Rows from block 5 of a small self-supervised image encoder, named by matrix and row number. Rows with one number belong to one neuron. Each number is 128 + 32 x the weight over its row's rms, rounded and kept within 0 to 255. All counts start at 0. Numbers have three digits each.
After each neuron's rows are labels from the 100 images, of 14976, where the neuron reaches its highest value: "strongest on" is what is common among them. Only what is clearly more common there than usual is listed. The data: rendered rooms with furniture. In brackets: how many of the 100, against the usual share in percent.
# fc1: MLP up (model.blocks.5.mlp.fc1.weight, 3072x512), inputs 0-255
# fc2: MLP down (model.blocks.5.mlp.fc2.weight, 512x3072, transposed), outputs 0-255

fc1.317:128128068128128128128128128128183178128128128128091128128128128128216083128186128128128128128128128061128128128128128128128128128080128128128128128128128062128128128128128091165128128128128128182128128058128128181128128186196128128128128178174128128128128128128128128128128128128128128128128128128128236048128128078047128128188128128128128128128128128128128128182128128128175094128128128128128082128128128068176187128188128052192128060128179128128128128128128128128128128128128209128128075128043128128082128176057073128128128128128128128072128128128071210078091128128128079068128128128128128128128179128128128128128128128128128128128128128128168128128128128080196074128160158128128210128188128128128128128128237069128128199128128128128128128128128176189128128073128128
fc2.317:191128128128128128128128128128089128128128128128128128128128128128128128128128128128128128069191128128128128128128128075008178073128128193179128128128128128066128128128128128128063128128128128128167128180128128128128128128128050128128128128128128128128128128128128128128128179128128128128128128128128128128128128163128226128128128128128189128128055128128128128128128128128128128128128215128128128128128128128128034128128128039071128128128128128128128128128128255128066128128050053101128128128087128128128128128128075128063060128078128128128128128128198128128128172128128128128204128128128128128212052128128128128128128055128089128128128128128128128128128128128128128128128128128128128128128128128128128081128036128128128128032128128172128128128128128128128128128128128
strongest on: yellow walls (31 vs 8.7)

fc1.186:128128128128128128128128200128058128128180128128192128075128206128059128128199128128055128046128128128128128128087128128072128128128128128128128128128169128078128128128128128128128128081128170128128128128048128023128128195211128128128128128128128128178128128209128211128128128081128128128189128075128128128128128128128128128128128128128128128128163190128128128128182128128128128128172128128128128013128128128128183090128128128081128128128128128128128128128128069128036128128128128128128128128128128166082080128128128128128128128128128076128128128173128128128075128128128091128128128128128128128173128212128128180128171080128128086128128041128128128128080128128128168128128128128128128128128128128128128128172188128166128128128128128128074128128128128201082128031128128
fc2.186:128128196166128128128128128166128128128128155200128128128128128128193128128128180128103128168128201164128128128128165167128111128128128128128187091128128128128128128128128128128128128128128128160128128128128128128093128128128096128128128075087190128128178128079128065128128061092085128128128128171069128083088183128128070055128128128128128128128128128128096128072128167171128128128163128128128073128128128128067128128178128213160191085186128128128128182093128128048128171128128128128128128128161128128128128128128174180045128087128068128128078128128086128128128102128128186128128128062128128128128182128091185128128128151128178167128182128128128068088192128128128128128175128182060176128128162128153128194128175091128128128128186128088128171098128128128065101128128128
strongest on: red walls (54 vs 8.1)

fc1.153:128128204128128128128128128128128128128078066202079128128128128128128128210128181128128066128175128068128128128175128201128128128128170128128032128128128128128128063173033128128128128128128087206128167128087191128189036085170034128128096128128128128128128128128128128178128128180061128128165128128067076128128128087094128128128128128128128203128128128128128128063128128128128171128128128200128128128128128128128128128128172175128128128128174128128128075128082128179128128128189128190128128128128128177128128128053056128019169179128128167128128094198128128230128128173128128128128128128128128128058128080128128128170128188128200094128128224128128128128128205128099128128128128179165128128128128160190204128128192128199191128128128128128178077093128163182096128079128167
fc2.153:128128128128128092128057217128128168128146128085128128231179096128128128128128128128128128128128128085128087128128128098128175177128128128081128128128128128128201128128128068128128052128128128062079091128128128163128128128128161128128128128128128201094128128178128128128128128128128128165128128194186128065232087128067225128128205101128128128065128128128128128128128092128158081149128128173128128128128128084128128128128128075050158198128197078128128081179149128128128128039128128128064039059128195062128128128128128128128128128097128076128128128176128128128128128128128128128128128128061068128169128128128128189128173018128164128063128128128128128128128128160128093060128128128167171128128114128128128065128128071128188074128128128128193128128073128210128128066128079
strongest on: yellow walls (30 vs 8.7)

fc1.372:049128128128128128128073128128128128049128128128053225047128128128128128128128128080128128128128128128182128047128212128094128085128128128128089185128128072128070177128128128128128187128128128128128128128128128190128128156045086128084128164128184161128128128128128128128128128128128128189175128128128128128128128078093128194128166164128128174053197128128128128128128128128128128195128193128128128188128128179163128128128128079128128128128128054128128128128128176128208128076159128064128128128128128080081206128128128128097128128128128128128174128128128128128128128128128128183128128128128128128091128175076070128128128128128128128128061164181128128071128038128128128128182066178128128128161128128128128128060185196128128172128128128128128128128128081128128128128191128
fc2.372:128041128157128128128128128128128128128128128128128128128128128128128128085128128128190066128128128128128128072171128128167243128083128128128128128128128128113077083128128128051246128128160128128128128128128182128128128077084204128128128128128128128128128128128190128128128128128128128206128128128128171128128128128128075128128128128128128128128128128128128128128128128100128128128128195128128128128128080053208128128128128128166128128128128128128128128128233128050128128073128183128128128128063128128128183128128059128204128074085128151128128171128128128128128128084077128128128128128128128128128196128128128182128070128128128128150128128128175128128219128128059128128128128128128128128128128128128060128060128128128081128157070128128128128128186128128095128128128128
strongest on: white walls (88 vs 7.7)

fc1.131:128128057128128128128071128128128128072092071128128128128128128065128128128128128128128128092128128097128128128128169201171128189179171064128128193172128128192128128128128128128128128088128128128128128128128128128128128128128128128058128092128128128128128202128128128163175128165128128086165194128182128063128128128128128168128166066128128128195090128128172128128128128128128128128128089097128062084128128128128207128128128128157063128169090128044128128128128092128128079088128128128161128086128171089128128128128128128128078221128073128077128128167128128167082128128161128128128128066128128128128171083128128083128128128128185128128063087128128072128128187128128128162128128230128128191166128077128203128167128128209128128128128128060128128128128128175128128076128128
fc2.131:094128128093077128128128190128074128072128166128099128128103071128128128166163128128128128175128059128128128173128159128091128165128034128128089161128128128191128128067094128128065128128128177128083170128105175174128128128128128099128128161059128190071128128128083128128179069128152047146128178113128093128161092128084229128181157143128128128128087128128128100128166128153149128128096169170128128128178171147128128128151165087046086151128170094172128128128128165128104128081128064128128073128128128128128090128091213128128103172128128128120107087128128052128128100160128080059128171128128193128128128101128185128128164094128081128128104128128128189173128128151128128128168159128128069168128128128151128128128128128128173096128185128128109128072077128154128075077069099
strongest on: purple walls (28 vs 8.3)

fc1.683:128128128128128128128128155128128160128128043128017128128080128101128128128174074128090179128084128128128202196067128128128128050128128128128192128128128168128128128128078128167128082128128214128128128128128128128128128128128128128128037128128128128128087128128128128128128069128070128128192128128128128128128128128128169185188128128128128128190091056128128128128128128128171156163128087128185085128128128128128128086128086128128060128128162128090128079128128128128128128170232128128128128128074080128207128128128128128191172128128128049164072128128128128058128181128162128173128181060128128190128128128058058172128128067086128128082064065064128128165128082128128128184128128128128128128201128128195128192128128128128128128128128128128128128128128175128081128128041201
fc2.683:040140128128128128128128169128128102128088093212128128128128128064128128160128128128128128164128168128128255128173128128229105186128170075128128128128128128170128128128128066128128128044128109188128186077128128128128128128128128128082128189128128128128175128166128128128128128128128034128128128128128069128128128128128049128180128074128049071128128128128038128128128063128065128128178128128128128128060084128128128128128128187199075128128128128111128128128128128061220128128181128128128128082180192128128128128128128128199214208128128077128128128128090036217128128128128128128041128077128128128053128128128128128128128154128128128128128128128128094176128128128128128128128128128128128128128128063128128128128200128128128128128181128128128141128128128162128079128181128
strongest on: yellow walls (90 vs 8.7)

fc1.760:128166128128081128128128128128128128187163128177084175128157128128128098074128050082128175128128128128128185175078128164128128128128128061128128128128070128128070128128073128128128064128128128128128128128174128128169088128095128128128093128128076084128128063128128060174218128169128082077128190052128128128128128185128128128193128128207128128166198077177174128128128128082167128128128039128128128128084098128128128128128128128128128128089128128061128128128128128128199128186128091128128128176160079089128128178165128128128128128128128128181128128169128128195128128205128128092041128128128128128058128128128128085128128128128128128128128075177128128128128128166128128128128128128128128128128128093128128128128198128128128128088182128128128128094128128128128128128128128
fc2.760:037167128128128128128128128063128128128170128128090156128093128088128076128092089103128092128080164083128128128128128078128128128094128062128128178085153128174091128128074128094128091108128128128128158128128128128128128128095128128169128181128095184161082128171128128128128128128128128128203088071128045128178082081128128170178096076128128128098095128190166128128162128063128128164204128150128128159163158128128107128147128128128067128097128128094089072128128099094166128128190128128128128128128128128181128073128105098192128183128128084128174128090128080101089128107171078128064184128178167076059128128128082128128168128128128128128128084128128128128128082128101128128093059128128091128173128128128128092172128204086128190128163128128180128145091128128128128128128128
strongest on: count: zero (45 vs 19.7)

fc1.617:128128128128128128128128028128128128128128059128049128128173128128082205128128128128177077128128128128128128128128128128077128128082128128128128128128128128128057195179128164159128195128128128128084128128128128128192128128128128076128128128128128128062128128037128128128180128128175128194128128128128128128128128128128047128128093078128128128183128128128128128128128164128128128128054128033128128128128128128128128128128088128128128128169128128128128078181128174128128128128211128128128128128128070128128186128128128128128128128128061128128128211128128189128128128128128128128128128073128188128128225061128128097089128128128128128128128128128182128128128128128128173128128128128080128128128128167128128128128218128128128195128128128084128128128128191128128128065038128
fc2.617:128128080171128128169074175128165128128177165082128128195187128097128077174185128089070128128128128128128100128128076050075128128183128128128108078128128172100128057171200128128094128068171128128128128128128161128128128097128128128095128128128081128128128128171052083181128128082191128088128128128175099068196078166128195128076128128128128128160128128128189128128175128174180128128128128172128165128128128142128128180157184096060209128162128103128062067128163182128128085128154128128057079128181194078128150183191091128128088068128128156128095088128128128128081128093089128128161128170128069128164128128128128128185128055238128150128128128128128079128128128154128128067128128159186128128128128128128098128128128128128186041128128165128128128128077082185128128082128053
strongest on: yellow walls (33 vs 8.7); green walls (26 vs 8.4)

fc1.444:128128128128067128128185128077128128128128128128128083215128128128232128186128128128128128128128128088181202096199062128200166128128180128076189128128128128128128128128128044128196075128128128183128128128128128128231128084128128128128128071174128128073128128083128128177128176128082128176128128187128128055128128128087080128128177128128128162128128128128128128128081128128044174128128128128128083128128128128203128169082128128128128128128128128074070128128128128128128064128128179128128128128098128066041172189128128128128128128128128174128128128128128128193128128128064128201128128128128128128128068128128093089189128128128128093128171177184128128180167128128128128167128180128128128048128128128128171128128128128055192072182128128085128128128128128128128128063177128
fc2.444:128087041128128128128128128128128128128128193061128128186128128128213128128128159128128128099171128096128055128128087128128128128128128185128070128128128128128128128128192128128128055128128128078128128128179128128128128128128128128128128128128128178128128170128060128128128150128190128128128128128187128065196079158051200128128128128128128128078128128128198074073128128128161128128128157182128128128128128128128066211128128080128128198128178128128128077177128210128128067057076128128077069128128128079128128128190128128128128075075169077128128069128128080128128128128128128128157072169058093128128078128128128128168128050128128067128128128128036171128128128128128078032109128128128128128128128128205128062056063128128194059128086128128175128128055088201128128128076128
strongest on: yellow walls (74 vs 8.7)

fc1.382:068128174128128128128128128059068166128128128192169128128128128128128079128128128128190128190084177175128196128128128128216128128075128128069051128128128128181128128128083084050201128066128128182128128128128128173128128128199128128128128128128128177128128128128089128128128128128128128076128025128128128128128128128128128128128128083128128128169128075188128128128128128128067193128192233128128054128128128128089184128128128128128128195128128128128128128128128128087128168128128214087128128128226093128128128128128128128128190128069180128128128128128089219128128128128128128186096162128128128128128128057128128128054053128128176128128128128128128169128128068063128128128128180128128128128068128128128128128128167128128075166128128128185128199180087128128128128128058128
fc2.382:128059128128128061128128128128037128128128128180128128128128128128128128128128172128128128128128128105128199128128128128128128128237128128128062128128128128128128128128128128128128156128128128128006128128128128128128128128187128128128128128128033128128128128128128128128128128128128128128128128128128128128128128128128094128128215128128128080128128128128128068128128128174128128128128128128128089128128128128128086128128128128128128128128128128128128128128198128128099045128043128085128128128128128128128128128128128128128128128027128128070128128128128128128128128128023197128128076128128128128128128048128128203128128128128156128128049128207128128128128128128128128128202087128189128140128128128128128128128128128171128128128128128128128128128128128128128218128075000
strongest on: white walls (70 vs 7.7)

fc1.335:128128128128174128128128128128128169128128178128128185176191128060128158192128128183055086128128128128128128088082221128128128174064128083128075218168128179128128128046128188128128128128128183128189128128128128183128128128128128128128128128128128128128128128047182128128165094064088128128128128128128128045128196128072128128066209163088128128128128071128128070128089128128128128128250076128164128087128128128128128128128128128128128167128128084128063128128128128128128128128128045071128128128053128128128128077128071128128165128128128128128163128173128185128128128081192128128128128038128128128128128128128128128128128128128128128128128066128128128128220128128086174198191050166128176128128128128089128082128090128194170128128128128128128128128128128128128163067128194
fc2.335:128128128128128128128128128128128128128128128128128128000128255128128128009128083128206128128128128128128128051128046128128128128034128188128128128128128128128019128128128128128128128128128128128128128128128128128128128128128128128128128128128128128128128128128128128128128242128128128128128128128069128128128128128128128128128128128128128128128128128128211128128128128128128128128128128128128128128255128221128128128128128128128061128128128128128171128128128128128128128128128128128199128128128039128128128128066189128218128128128128128128128128128128128060128220128128128128128128128128165128128128227128128128210128128095128087128128128128128128128206128128128128128128128128128128128128128128128128128029128128128128128128128128128128128015128128128128128128128239
strongest on: red walls (39 vs 8.1); orange walls (28 vs 8.4)

fc1.410:128067128183128128128128128166128194128069128128128099024128128128078128128128066128128210128128128069128082128070128128128090128077058128128128128169128128195071128128128128128167194128128128128128128071128128128128022128128128128128183074128201128128128128128100166128169128128064128128151179128174128128072128128128128128128128128128128128128128064128128128050128128128128128181128128128128128128128128128128173128128128128128128177062128128076128128187128081072128128128084128128128128128082128128058128128128128168025128194172091128128128128128128128182128076192128128128128128043084128168008128128128066128128068178128128076128128128128128128128128128128128128214128128128075128128128128128181128128128174165161128089055128000128128128128210128128128072128128128
fc2.410:094020128128128128128128049128128128128128128128128128128128128177128176076061128128128128128128128128128128128128128128231255072128128128128198128128128128111128128128128128128128128128128128073128128128128128128128203128128128171198128087188128239128128128128209128047079128128128128128071108128183128128128128216128078128128128128128189056128128128128128128128128197128128043128128171088176128128088128128197128128128128128128163190128128128128197128128128055084128128128128128128128128128068128159128128128128128128205128018128128128128128183128128185065128128128128128128128128084128128128128128128128128128128128068051165128128128128128128128084198128128097128128128048128128128071128128128128128128128128128088128128128128128128128128128175128128128128128020128
strongest on: purple walls (33 vs 8.3); white walls (26 vs 7.7)

fc1.712:128128183128056128128172128128128128128128128128088128077128041056128087128238128128128174128128128128128068128128128128128128128128128128128169128128128128215194207087128128128050128128128128045128197128128173128128128196128173128128128128085128128128128128059128128076128128128128128086229184128128128128171128190128128128128188128128128174128128079128128128173128128169128128128172128128071128128180128082128128128128128128128128128128128167069128128177128128128165128128128128128194074128128090128195078128167128225128163128128128128128170128164128128128128046128243128128128128047176128170128128171205128128128128177128128128128171077128128128166163050128081128195192128205128040128128080128128128128128164128128128128128128167128128128054128128128096128128128128
fc2.712:140128128128128059128128128145128128098128128128128128128084128128128128128192072128102128128128057128128128128128128128081128128128060128145128128166128128128128032073089128128069128128128128128128188128085207128056128128128128128128128128048128128054191128087128128128128128128128128128128128128128128128128128128128182128128128175128128128128128128128182128128128128128194128128128191128128128128157128161073128128128188128077128165128128128128128128088128209128128128128128128073128128128102128128128128128128128128128079128057128128032051128128128128128054128128128074128128128128128128024156128128128128128128177128128025128128128128128128128128102128222128128128128128190128128128128077128182128128128128128128128128128128202128128128128128128128097128039128128
strongest on: red walls (29 vs 8.1)

fc1.367:128185128128128128128128189128128095128050067128128165128128128067128082128200128058128085182128164180128177128174128176208128214128128090065179128128076128191128196128128045128128030071128128084052172128069128128128084128128128128128128185080128128183071062076128033128128128128084128128192128207128128128128040128128128128180128084128057128160128128128128128198128128128128128128208128128060044128165128128128179128128128128128128128128128128047128128128128188128128081128085128128128128081128128128128128128128128128176176128128128164128128128094128170173128128128182128089170128161128128128128128128128128128128128128128128128185128128128128128167128128165128128128128091191059128128128128087198128128128128079172128128128128128180166128128128128093128128091174128
fc2.367:084128128092128096154128165128064128048128128128128128128128077097105128128185128128128169174128083102128189128128198128128101163181078128128066128163128128191128128071128128128100149128128191128074128128070160158128128128156188093128128128056128202088168092128079128128199128128128061128128185097128128128128076128089169128128190177128128128150128128128128128128128128174128128128128128170128075128154167156128128107128171088082093128128128128128157128128155128128128093128128080128128128128128128128128128128098220128128128163128106150073105128155128128128128092128128128060128128128128158128128189054093180174128128128128128128163089128128128158159128128171128128128224128128160091176128128128128128128128128128153158101128179128128093103128128128173128128071080021
strongest on: purple walls (56 vs 8.3); blue walls (26 vs 8.4)

fc1.576:087065128128128184178128128128128128128128075128128128072185128090166128128128128128193128128128128128184084171084128128128214128128072094128128171094128128177067128128128198086171128128128128171162128128128128128128087128128128128128128128128128085128128175128128128180128128128128128179199128128195128128128086128128128128172128211128128171128128128128128128128188128128199128128128128128128070048128128128128128085128128078091128128128175190128128128128128128128180128128128128128183170128026128128128128128128128128160176128128017128128128128128128202128128128128128085128032128075078181128128128072055128128128128128128128046128128128128128170128184128182128128128128128185128128128253128128128163128186192128128128128128128071128128128128128128128128197128066128
fc2.576:128128128175128128128128128128165128128128128128128128236128128128195128128128128128128128128204128208128128128230128128128128128128128205128128128128128128128128128128128128128128128128128039128128172090128128128128128034128128128128128128128177128075128128128128128128128128128128128128128128246128128128128128128128128128128128128128128128128128128128128128128128128128128102026128128128128128203128128074128128128128128128128201128128213128203128128128128255128185128128128128128058128128128128128175197128128128128128128128128128128128128128128041059128128128128094128128193128128056128128128128128128128128128128128128128128128208128128128128128128128128128128128128128128128128128128128128128128128128128040128128034128128128063128128128128128183128128128221128
strongest on: red walls (31 vs 8.1); yellow walls (27 vs 8.7)

fc1.32:073182181128128128128128128128128191128057128228071188128128048040128128081204070128128128128194200128128128128128128184096128069128128058062197128202024128128055128182128128128128128128203128128128128128128128128128080128167201128128128128128217128128128128128128128128128128128128128128128128128128128128128128165128128128128174070128128128128128128128068128128128128128128128128206128128084128128070128128128128128128061128128061128071128128090064128128128128082128128128169128076128128128080052128128088128128062173128128128128128192128128128204207225128128128183179128128128175128128128128093173128061128128128128128070201176060128128128128128128128128128177128128128166128128128128197128128128189128128128177128128128128128128128191086128128128177128054128024172
fc2.32:062049128190001142186128128128128128128128128128128128128128038128128128128128128128128128128128128128080128041128128128203128128128128128128216128076128128128128128081128128128128084080128128128128128128128128128128182128128128128128128128128128224128128072128163128128128128128128128185128154128171128128128128128128128185128128128128128054128128099128128159128128128128128019086128128140175046128128128128188128128128128166128179147128203128128128128128185128062128128128128104128128128128165200128128128128128209128175212128128128062128205128098075128128128128128037183029128128092128128128128128128128181128128128128128128128128128128128128128128201128128044128074211128128128128056128185128128128128128128128128128079128197041128128128087128095177128128106128128
strongest on: purple walls (41 vs 8.3)

fc1.415:128128128128228128092128128087128167128128128185128193128128180128182128095128178128128128128128128128128197068128197128128128163128128128128198128128178128128128128059212128069180128128128128177128128128128128178128128128165128128128052173128128102176128182177221128128195128194128172089162128221128128128128128128128128128128128128075128074128086128128174128088180128128168072128128128128192040128128128128128065098128128128192128128128128128128128128078208128128128128175162128128190162128128128128128103172128128128128181128173128128128128080209128128128099128128069128052076128128128128128128128071128128186128128128128187128128128062128128182128226128128128128128128056128128128128128168128128128128128128128128087128128095128035128128128178128166128128128128128
fc2.415:128128128128186128138128128128087128128128128079128084068128096128070128128172100075028128128128128128128128128078128128042128173128128080128128128144092128156223128128128128210128093119128166158128128128128179128128128128128128099128128128082128128128128128128128128128168056128128117042128128091128128128128113128128237128128128128128128128128128128156128128128128128128128128072075128128128128128128128128128128128128128128128128128128128128128128128058128128128128128128128128128128128128128128128128128128128128092128128202128128128128128128196168117128128128128128044128128128128128176128128128128128128128128215128128046128128128128128031128193050128148128091111128176128097128128128073128128128217128128028128128128128128128194128128128061108077092128128128208
strongest on: white walls (45 vs 7.7)

fc1.10:128060167128128128092128128128162077192169128128128128210128128086128128128096128064128069185128165128172128128185196128189128128128128058128128128128128128187128128078064128128128086128128128082181180054174128128128128207128128128201128177065128223128091128128128128128128128128128168128163128128128088128198128170128128128093165128184128128128128128090128128128128128075128128128172195128128064168180128128128128128128128162128128128128083128022064128128190128128165128128128128128128080097064128128128128128078128178128178128181128128084128128128128128177128128128128128128073183061128128174058128128185128099128128128087128128128128128193082128128179128065067128128094056128072128128171128073076128095128215128128128128128210128128068179128128182071128128128128128
fc2.10:078128128156200178128128128128128052172128154176128207128128128128128128128128202128128128128128194176128128128128214156174084128191152055108096128128128090185181168128128128128089195128128061128128071091158128128128128128128106128128128188097128106128179078128128053128128091128054128128128176128051052128128160128128128128159128128100128128128128077128128158038128151128128158128163128156128128227128162128128128169169168195128128097161096109128079167128128128107171128181128128128087088128171173128128128072128128172083155128128031128128092128170097128180128128128128159181128089072155089192099128128081151156077128128097162128165128128192086097128128097128128128128128107161128154128128169128082128165202195094175128128128128095128188128128128128128128093128182095
strongest on: blue walls (100 vs 8.4)

fc1.409:077128128128128062080128128128081072128180128128128128128128128080128128076128128128128128210128128128128171162128128128090128128128128070128128128128128128226095128128128128128128128128049128128128198128128181219128128128128128128128179184128128128184073128128128128179128128181128061128128093128128041073128043128128128128196166054128128080128128128193172128161128128128128087128128128128128047128128128184128200095128128128086128128062128128047128128128128128071128093128193078091128128128174128092169128080128178128128167237157128128128075178128128091194128128128128128128128128067128180128128128128128128064128128245128128128128128033128128128128164063128128128128128128128128128128128128090128128182208128128128128128128128128183085128192128064128094128128128128
fc2.409:048189128097128128077128128128091079166164128181128149128128128128079104128083128091128100128128128128128128128128161128167066128128128038128128180128128128181128128128069128128128128128073128128128128128150128128128128128128128128167128200128080128177084128171128128128128128128128128128172128060079050197128128084183128128180082080128128128128128128190128128122128128055128178128198128128128128180128176165128128128128128128128044128128128128128081101128128080128155128128128128128128128128128128128163128049128128128176128186128128078128165128128128048128128128128196067150059128128192128128051128128128091128128188128128128128128128128159104128128128085128128128128128056128128128128155084128055128128218128178128088184128181128128172176128089128075128128128128128
strongest on: count: zero (45 vs 19.7)

fc1.694:088128049176128077128213128128128128128053128183128128128128128128176128069128093128128128128128160079128128178128128128191072177128128089128128128238128182178128128128059092128167128128128181204128077128088166128128061128128090169128128128128128128128128128128181077128128128128128128185185077210170206128089128176128128092128128128128128128188128128176074128128128128128128085080216128128128057078128128128128128128128128128128128128128128128128128128128128128128128211128128128083128060128063082128128128128128068128128128066128128128128128128194089128188128128172178059128077128128128128128089075040128128128128080128128128091128128128128128128189128128128128128128128128171128160170095128128128128128168128128128128177128128128173080128128128128199128128075165128
fc2.694:128076128128076128128128128207128128058128238128128171128128083128128128209128175166128159128106128128128128128128202128088128128128058128128128128128128085128128044076128128091128087128128128096128128089128175170128128128198128128128128128128178188128128048176128128128128128128167092128128128128168128128128128128099180128128128179128128128128088093128128128128166128186166030128128164189128128128164128128128075096128128128098128128128128066128128128128128188128128058128128054128128072128204128163128128128128252177128128159128128128102128071128076128049128128162084128076128128128088128128128177128128199128128128128128068062128128128128087128128128128128128128128176128128128089128128181191128100128128128058128203128128128128128128128074128128209128128078088064
strongest on: blue walls (45 vs 8.4)

fc1.364:128060128095095128128070064128128128128128128128128128088128128056128128128197128128128174128128164128201128128128128128184128128077128128167128128128128128128128128128128128045128187128128128093174068192128128089128128128170082189128128088181128128198128128128128070128128128128128128128128128128128067128128196128128128128073128128128128076089171097174090175128128059128128084128179128128098184128128077128191128182128090185200128128128128128128128128128128086128128082128128188050128128199128128128128087128177128178128128128177128128177128128128168128128128128128128178095128128128128128128063128128128128211097128128128128128192128077128128128128217128128128128128202128128187128184128128179128128128128128128178064072191128128128128128128186128128128128065128072
fc2.364:128128128128128128172128128172161128055101128128128128128128128128216087128128196128128128182128180188075128128160128128128128128043128164128189099128167128128128128128128128128164128128128128128128184128128128128128128091128128128128180070087209128080128128128171128171128128128174100128128060210128128075128128128128059080128128086128128128128128159128128128128128128128128064128128128088128098128128042128128128128175128183128176128128128079128128128062128175077128204080128178128128128128128128128128128161102160128128128128128128128128128128128073128128128128128128188128128128128128128128128128128177168128128098128128128190128244128101163092128218128128091198083128177128052128128090128128165128128048083081128128073128128128092128128062128128168128059128159128
strongest on: purple walls (55 vs 8.3); pink walls (28 vs 8)

fc1.698:128128064075098094128128128128128128177128092060128128128128128128128128128220128128128128163163056128183171128128074128128128128128128128128104185041086128128128128128098165128128128255128128128128128128128128128128062128128128128128128128128128128166128128093128128128128128128069087168128195092128128128128060065128128226204128128128128207087128074128128212128128128128128197128128128128128128128128093090128128128128128205128128128065128128128072183171128158164085128128182128128128128128128128128172128128077128195128128128128128128128128167128128163128128128128088128128128128128128159176093059128128128128071128128078128128128128128128128128128128128163172167173086128128128128128176128128164128128180128128163128128128128128128128128128075155128128189191128165
fc2.698:065128128128173069193128128152128128128128077189128128128128162128128128128128128085128057128128128073128194128128128128197128128128174128128128128128128128090128128128128128076128083066128128150128128128128128162128128073021128128128128128128128128128078128128128085170128209128128128128163073175128128128128128076128055105128128128182128074128128156209128128128128128128128128128128164128176067128128128128084128128191128128207128099128128093128128128128128128128128128128128128128128128128052128128128128195095128053172128086080128128128100128128128128128058128054159128128024128175128128128154128128128049128207165128128175191128128128128128128128182166162061128071128128185128176128128074049128176128128128203128128128128128168085128128128128128128080128128128128
strongest on: red walls (41 vs 8.1); pink walls (27 vs 8)

fc1.253:091059128128193128128128128211182128128059174128128084128194128128181187180128128176128128128128128097159128085093128200158160178088069128063128231128128128195128128128128128066167128172064128128128050128128128186128128128128128128179090128084128128178128177173063128128097128128089128128128043196213189128190128128128128128128197128128128128071128092128128128177128128191128128128128128128128165128128128179043206173128128083128087128128071128094179128176128128128128128128128187128128181049077172128188128128059128128128185181128059091128128128166128128163088128128128183078095128094180128128128163128128128128128086128128128064074128128128128128128128128128093128165076128128128098128128183128128128128170128128200128172085052051089050128128128128128128128128088128
fc2.253:206128128128128128128087171092067196105075128128128128128128128117128128083157098128067212128128082128086066166096128128076128195113128073128128128186174166128128171128128128223128150051159156158128128184063128070128128176128128171081128099085128128128128128128062128128172128067128097044128180065095128128128128128128206128065128128128128128128128128088128128128128128155128128128128128128128128128128092128128187074128186106128094128128128128128128128029128128177128128206128067068128128148128128128128055128128128128128058195128128192128128128159174128128086128128128096128168184128128128128128128120128156158128195075128012128185097128128166128211045092163128196128128201128128128128128056128128128128128128063128078128128177128154094176128128091094128087114128128
strongest on: blue walls (33 vs 8.4)

fc1.125:128206128128128128128128185128182128128128128128179128128128128128128063064128167128039128206128128128073180128172171128128128128128128128128168187128128128171128128128128041068174128128128083177128128128128168180208128128128128128128177195178077128081128128128128163128128128128128128128128128128202128076092081168128128128088128128171128128128128128128128128128053069128128128128128128128081128176191128128206173163128128128128128128128128128063128128128166128165128128128175193166188059128183128054128128128067128128128128128128164128090128128128128128128128128128080128128128189081128088174128128128166128128128128128128128128128166167128088128172181128128128128128079128128128128128128196070128128128128128128128128128077128128128128128173128128128076128128128128
fc2.125:174128062128128077149128128128063128128128128128128128128128128159128128128128185128066128128206088128128128200128128128128128098128128128128066128128128128128199128128128128128128149128128128128048092128128128128128128128128128128163128128128044128176128128051082128128128190128128177128075219128128154128128128128128128058128128128092128128128128156128152076128128128128128205054104196128128128128128128128075128206128128067128128128128128181128128128128128128207042128128048128128128090128128128128031128128128128128057128098015128128128128128128128128187128128128128128128128061164128080128128072079128128128128128128128175128199128174189094128128046188128128091128128128128128128128128128128083128128128128128128128128128085183128128128128128128128128128128088071
strongest on: count: zero (44 vs 19.7); orange walls (29 vs 8.4)

fc1.101:128128082128051128070128173128128128093128097128128128075128069128128128128128128128128078128128128128128128128169083128128054204128128128128191234128083128128128163128093076128128128086070128128169194128128128078189087128077083128128128128128128173128128128128128128128164128128128128092179128128128128087128128048128128165182128128128128190077128128128202128175128128128128188128128128128016168128174128128128179128128165174128128163128128128076128128128128128128128128173128128128189077128128128128128128128128128128197128128128128128128128128128128172128128053128128186083128180066128128128062128128128170167128036084128128128074090128128128128089128128073128128195128174128030128128084128128201189128128128202128128128128128090198128128128128128128072128128128128
fc2.101:128128128128159052128128128128128128104128128171128128110128202128128128100128128128128128089212060075128128128128128128128128128128128182128128128151128128128128128128128187128128128128128128148093082128128128128128128128128128087128128128073078128128062128066128128128163208128128202128128128128128201148128097128128128090128128163068128128128128165171128128128128157128128128128090214128187128128128128128059128128128128067128128066128128174170128173128128128200128128128065128109179128128128087128065102128128128128128128128026128138086128128186128128128128128103191018128128128199128128128187128076164128128216181128190128128149063225128128128128072210128128128128128128203128128231128074128086181128128128128159128128128061187066128128128128193128128128128128128
strongest on: red walls (33 vs 8.1)